Weights of a small sound classifier.
Model: 8.38M parameters, log mel input, arch conformer, norm layernorm, activation swiglu, moe top_k, num experts 8, layers 8, width 192.
Training: muon at rate 0.002, 4700 steps, held-out accuracy 83%.
Data: 78125 training examples, 2.9 epochs.
Rows from block 5 of a small sound classifier, named by matrix and row number. Rows with one number belong to one neuron. Each number is 200 + 40 x the weight over its row's rms, rounded and kept within 0 to 999. All counts start at 0.
After each neuron's rows are labels from the 100 clips, of 14976, where the neuron reaches its largest size: "strongest on" is what is common among them. Only what is clearly more common there than usual is listed. The data: struck, bounced, scraped and rolled objects made by modal synthesis.
# gate: first MLP gate (model.blocks.5.ff1.gate.weight, 768x192), inputs 96-191
# fc1: first MLP up (model.blocks.5.ff1.fc1.weight, 768x192), inputs 96-191
# fc2: first MLP down (model.blocks.5.ff1.fc2.weight, 192x768, transposed), outputs 96-191

gate.560,205,242,167,128,174,234,227,217,174,185,268,181,269,201,200,251,225,169,178,259,180,233,171,170,132,204,152,230,168,250,190,189,256,186,155,163,239,194,174,156,158,185,214,187,209,159,254,234,211,221,224,232,238,271,155,140,203,214,227,257,259,283,248,123,209,190,240,187,226,174,165,174,163,126,128,231,168,212,227,241,203,211,241,210,249,194,200,240,307,202,177,112,145,93,203,203
fc1.560,255,211,221,222,205,190,222,214,290,268,119,133,215,177,176,168,144,139,156,217,209,274,130,227,215,127,246,192,237,264,231,245,180,202,295,227,268,222,154,255,206,166,235,170,194,163,217,234,136,185,112,223,254,255,165,189,208,219,208,184,173,196,249,256,185,213,213,168,135,197,190,181,241,193,200,217,249,194,145,255,186,221,163,262,244,168,245,219,191,114,114,118,200,147,255,217
fc2.560,172,289,204,154,131,182,269,139,168,240,215,270,161,168,191,223,213,279,250,192,319,266,130,207,225,167,227,235,210,203,217,172,174,170,178,219,208,176,242,209,202,142,220,237,228,304,246,208,148,202,205,196,262,261,211,177,114,215,247,178,222,199,183,152,182,137,257,246,226,241,188,156,162,258,234,217,231,170,206,248,215,272,268,179,198,200,243,134,258,151,211,217,230,141,198,160
strongest on: bar

gate.128,205,191,162,189,249,186,212,141,158,216,207,139,180,195,209,130,262,209,255,270,222,231,171,138,284,342,153,223,211,257,176,224,211,104,150,176,274,241,240,157,216,197,242,234,209,191,186,154,127,235,183,244,250,223,195,181,198,214,202,155,182,184,191,250,200,213,256,253,174,175,251,226,203,194,273,228,179,214,290,207,224,188,224,180,231,263,152,187,162,239,176,167,206,153,182,231
fc1.128,120,157,197,201,250,158,249,193,236,149,206,151,137,215,227,206,188,235,205,235,226,132,162,149,168,221,199,146,238,166,132,220,250,198,138,201,196,152,285,192,125,190,204,175,165,148,210,208,261,210,216,217,229,248,196,203,237,202,153,119,166,133,293,185,199,237,254,224,139,139,157,232,182,232,194,219,200,253,196,245,128,193,194,233,192,246,236,151,174,207,203,224,278,104,160,263
fc2.128,200,281,184,193,151,208,201,130,117,225,157,162,241,143,218,245,259,218,186,177,233,170,164,236,203,166,204,204,138,192,122,222,270,170,245,122,229,225,222,180,155,215,139,191,152,195,203,232,136,241,232,225,223,229,190,167,117,156,241,187,288,242,139,117,172,180,219,194,292,237,208,206,223,176,140,177,234,202,154,175,212,199,281,228,255,212,219,235,181,214,280,234,203,192,225,176
strongest on: closed tube; medium

gate.419,190,243,205,187,232,178,267,258,254,191,165,224,189,239,211,188,123,228,117,163,231,188,174,238,251,163,196,149,221,179,279,215,177,259,167,176,157,245,192,139,204,245,143,179,284,174,159,182,257,187,136,186,125,184,167,192,251,246,215,225,315,194,171,213,194,162,212,209,187,155,118,243,173,186,185,176,197,193,193,208,134,220,227,194,213,179,88,200,196,198,189,244,170,175,211,230
fc1.419,191,147,165,243,215,222,197,239,182,216,193,262,147,164,190,147,245,182,185,134,175,206,189,164,225,245,244,213,208,186,151,236,264,173,137,203,219,264,118,200,191,217,183,211,157,151,139,166,216,160,218,215,220,174,214,244,236,231,135,214,205,98,203,194,221,219,212,189,197,250,211,206,170,214,159,135,139,190,227,161,230,228,240,146,130,229,214,227,170,212,220,132,196,151,208,246
fc2.419,209,242,160,146,142,210,179,190,248,231,243,227,203,231,225,262,163,224,240,232,180,195,259,201,221,177,209,203,284,175,274,174,188,199,234,202,217,200,208,161,197,246,162,231,277,221,258,173,170,165,259,221,199,222,178,193,165,150,207,261,278,201,88,203,205,142,139,180,156,180,157,199,153,183,199,166,207,218,275,205,175,225,185,208,157,168,217,223,130,136,221,226,190,170,261,182
strongest on: ring

gate.267,209,219,232,182,173,166,237,275,265,180,267,210,148,232,213,227,204,194,119,213,199,251,242,160,200,247,196,221,242,191,180,196,269,224,199,183,220,173,247,239,194,166,222,187,158,215,157,234,142,124,172,156,196,218,196,197,199,159,210,197,169,254,211,217,144,252,171,222,171,180,201,243,185,205,192,120,157,213,293,257,201,199,212,216,225,260,262,175,222,173,227,172,135,127,187,137
fc1.267,145,167,210,252,216,204,236,164,207,204,201,218,202,191,138,174,238,219,224,285,276,270,230,215,193,156,174,143,199,171,207,183,155,249,176,149,208,203,228,217,235,221,139,172,137,176,136,181,203,158,310,262,158,255,168,195,109,198,188,123,180,247,199,203,182,202,184,231,212,238,231,178,213,151,139,202,206,209,182,208,207,182,273,130,191,214,208,172,209,210,286,187,253,197,257,202
fc2.267,172,203,301,126,219,142,193,230,261,223,187,205,181,98,173,257,225,223,192,258,179,177,162,212,163,177,207,259,189,213,210,212,237,194,234,208,214,158,247,227,242,126,156,153,195,177,178,256,167,197,168,177,259,231,211,217,211,219,214,197,176,187,211,179,225,165,193,139,242,264,126,219,185,223,161,243,202,204,191,282,225,283,220,261,206,215,218,269,161,221,202,260,176,209,165,190
strongest on: closed tube

gate.192,287,260,238,181,267,138,147,271,143,193,140,269,190,249,157,166,209,220,250,254,272,247,180,194,243,214,241,218,227,249,209,230,152,181,233,251,143,147,168,208,190,205,199,213,217,121,187,175,245,200,146,237,164,200,188,179,186,186,177,281,234,125,213,168,177,283,193,166,171,246,194,211,203,151,223,146,180,150,176,181,248,167,165,188,255,183,201,214,192,235,208,178,207,202,167,178
fc1.192,242,180,136,270,104,171,196,157,188,213,196,244,267,174,180,162,165,201,261,162,207,209,188,163,217,232,177,191,188,209,219,169,238,135,182,199,233,193,172,233,172,173,174,160,218,326,194,224,181,214,172,267,152,146,167,206,240,129,184,178,189,89,200,269,218,200,185,206,215,157,218,224,205,179,150,243,198,219,186,229,187,234,153,251,148,187,210,292,200,134,99,202,146,248,165,229
fc2.192,204,162,216,206,239,224,176,232,167,217,205,125,180,174,220,186,176,127,202,126,163,227,177,268,232,239,153,159,186,311,159,237,175,357,203,230,222,135,193,190,185,250,186,211,171,227,170,177,153,159,172,267,243,167,180,225,254,169,155,216,144,161,176,115,159,202,164,198,200,182,208,198,179,211,164,196,176,143,157,226,209,113,253,216,142,186,223,221,253,193,217,174,208,194,196,178
strongest on: closed tube; clipping; text has "clipped"

gate.363,202,223,199,124,229,168,160,205,245,247,188,182,239,186,124,175,198,232,228,238,171,169,216,219,164,242,175,216,217,261,162,227,246,238,203,213,135,137,197,165,161,172,322,217,244,175,183,179,197,251,229,169,214,238,238,222,268,242,254,191,220,128,238,264,178,205,244,127,200,194,174,189,151,208,136,178,138,197,187,135,224,176,203,238,202,215,186,267,176,234,190,225,204,240,219,271
fc1.363,199,220,174,211,189,177,248,208,181,159,169,186,170,167,160,295,190,185,193,167,186,180,178,176,131,175,202,257,158,274,172,231,170,232,176,191,231,232,216,182,183,219,215,215,267,192,289,174,259,219,150,204,224,283,218,211,309,233,193,180,216,218,199,275,119,234,256,128,217,146,186,191,183,145,190,203,179,215,182,229,177,250,161,178,197,187,167,220,137,233,161,226,199,235,240,125
fc2.363,137,212,205,141,235,211,185,196,198,165,159,154,268,188,243,203,225,246,186,186,186,215,226,224,213,186,152,182,136,204,173,175,276,181,290,263,215,183,211,156,173,222,193,177,217,215,106,149,207,216,223,213,147,139,172,201,210,207,149,236,179,210,218,259,249,155,155,231,219,192,234,176,223,181,136,163,225,128,210,142,188,176,183,132,202,177,253,168,258,224,210,141,211,191,132,251
strongest on: closed tube

gate.454,234,203,234,235,232,199,219,239,151,199,175,130,278,147,217,190,118,175,265,232,202,209,149,153,194,170,183,144,206,247,226,167,263,154,151,254,151,216,150,232,134,226,228,146,242,213,140,212,232,251,222,167,187,206,148,153,206,215,216,155,218,159,253,144,175,239,182,212,201,247,161,201,247,166,168,169,193,201,195,285,185,227,188,225,182,249,175,271,143,224,196,194,232,212,174,198
fc1.454,184,250,219,230,271,237,209,211,211,162,187,209,238,235,238,219,180,238,183,202,232,229,178,213,219,190,153,196,121,154,226,285,263,155,157,262,197,220,210,202,203,197,276,135,156,197,146,174,184,168,188,215,154,181,188,270,176,167,197,220,181,161,230,180,186,108,210,205,145,229,188,189,212,205,266,150,209,173,188,181,207,167,180,189,223,183,172,169,228,238,167,182,114,235,140,231
fc2.454,218,208,195,232,189,176,288,217,247,215,189,199,181,186,217,189,174,97,218,289,210,253,161,218,158,214,177,149,147,206,244,180,206,218,204,215,142,228,164,204,177,212,227,201,185,193,219,218,277,195,207,214,197,220,191,268,173,196,157,162,174,198,177,206,222,169,170,278,231,209,160,202,180,200,113,171,186,189,206,223,218,252,177,177,189,203,202,149,149,207,290,182,100,178,263,214
strongest on: closed tube

gate.66,163,232,165,242,195,154,225,149,114,173,257,243,289,153,248,192,128,136,226,232,168,218,198,257,204,247,235,140,240,196,212,261,282,172,252,226,124,211,234,224,221,233,133,158,221,170,168,216,247,137,186,185,219,209,169,207,190,213,242,210,213,225,171,204,83,199,241,337,158,206,94,243,147,171,158,181,277,198,185,191,205,161,204,199,219,146,170,254,152,149,195,245,188,240,201,171
fc1.66,182,234,142,216,132,213,272,191,260,157,222,196,161,209,238,264,166,245,155,190,225,265,227,199,137,235,181,235,179,203,218,241,140,264,173,235,305,165,187,154,232,142,235,149,238,154,175,168,180,296,158,196,202,195,161,213,197,248,176,199,226,170,115,176,259,205,148,192,173,217,156,183,186,283,216,136,176,203,203,158,166,244,213,165,209,115,187,202,246,230,239,219,277,183,165,144
fc2.66,139,224,192,244,228,179,195,194,212,193,245,245,140,246,182,147,215,173,206,218,197,261,223,150,184,166,252,182,156,162,209,226,227,245,152,210,229,181,166,153,141,225,206,171,199,243,199,199,209,213,66,166,219,198,258,237,181,165,159,233,223,172,193,163,172,113,150,200,218,229,252,210,203,176,200,201,238,136,174,182,153,205,236,132,198,161,106,186,234,227,138,253,205,221,169,274
strongest on: bar

gate.108,238,225,184,98,181,224,221,286,188,136,228,139,193,178,179,242,185,211,211,213,236,231,184,170,170,214,252,126,276,156,178,142,189,146,180,215,152,226,204,196,192,194,200,244,208,198,205,175,136,203,202,147,168,142,200,139,162,194,248,171,196,220,146,180,197,187,212,146,280,171,210,141,177,190,176,175,168,210,186,105,257,260,127,192,197,218,170,217,200,185,158,188,171,233,240,200
fc1.108,250,217,260,217,220,175,224,262,193,161,134,189,245,179,234,208,193,164,224,251,193,178,225,164,238,240,240,190,196,143,208,173,217,218,182,204,224,189,130,243,238,173,220,137,247,175,214,295,212,288,193,202,148,275,177,231,196,103,169,187,135,213,217,238,156,183,155,140,236,227,167,189,199,180,146,204,212,162,183,207,153,136,201,252,208,220,187,156,239,189,228,262,325,94,148,241
fc2.108,180,171,212,268,218,170,226,233,213,199,197,249,191,173,173,190,187,176,208,165,154,162,130,220,238,201,174,189,111,254,179,220,188,168,138,163,234,248,150,154,232,221,226,160,194,211,130,210,242,247,256,213,159,164,193,178,227,254,211,256,258,223,169,156,247,285,156,188,231,242,218,246,163,227,138,163,242,175,249,180,257,175,181,200,163,103,210,192,171,233,191,158,140,103,205,162
strongest on: ring; mains hum

gate.553,198,225,183,128,193,208,133,201,220,208,188,181,215,113,100,169,214,199,194,160,211,72,226,219,167,196,169,226,225,194,148,194,220,197,171,185,190,162,165,191,189,207,266,195,178,240,250,220,209,170,124,193,197,180,152,219,197,177,130,215,296,156,199,193,207,198,139,159,168,175,205,183,251,195,138,221,251,214,212,123,252,179,167,228,187,127,249,260,242,216,243,182,201,191,128,178
fc1.553,255,180,205,288,112,200,198,248,185,264,116,169,179,222,166,221,247,260,161,283,153,128,203,189,181,181,158,172,131,191,220,143,244,234,224,232,189,192,156,202,212,210,203,234,220,222,187,180,213,181,213,194,126,215,226,195,217,185,97,184,128,187,202,179,247,133,217,269,236,221,181,230,223,177,161,185,234,222,201,344,250,209,176,226,235,186,230,171,246,186,194,198,125,231,206,160
fc2.553,172,185,266,131,203,268,216,225,201,190,229,131,258,206,115,245,179,180,169,189,180,176,194,204,94,233,290,138,180,223,188,207,190,175,191,187,225,145,230,207,201,264,211,194,115,231,196,161,114,176,106,254,163,268,156,146,235,113,194,215,259,232,186,176,249,199,156,218,168,197,269,197,245,202,150,189,291,192,159,134,214,176,240,139,225,151,179,198,234,145,235,185,184,220,107,163
strongest on: bar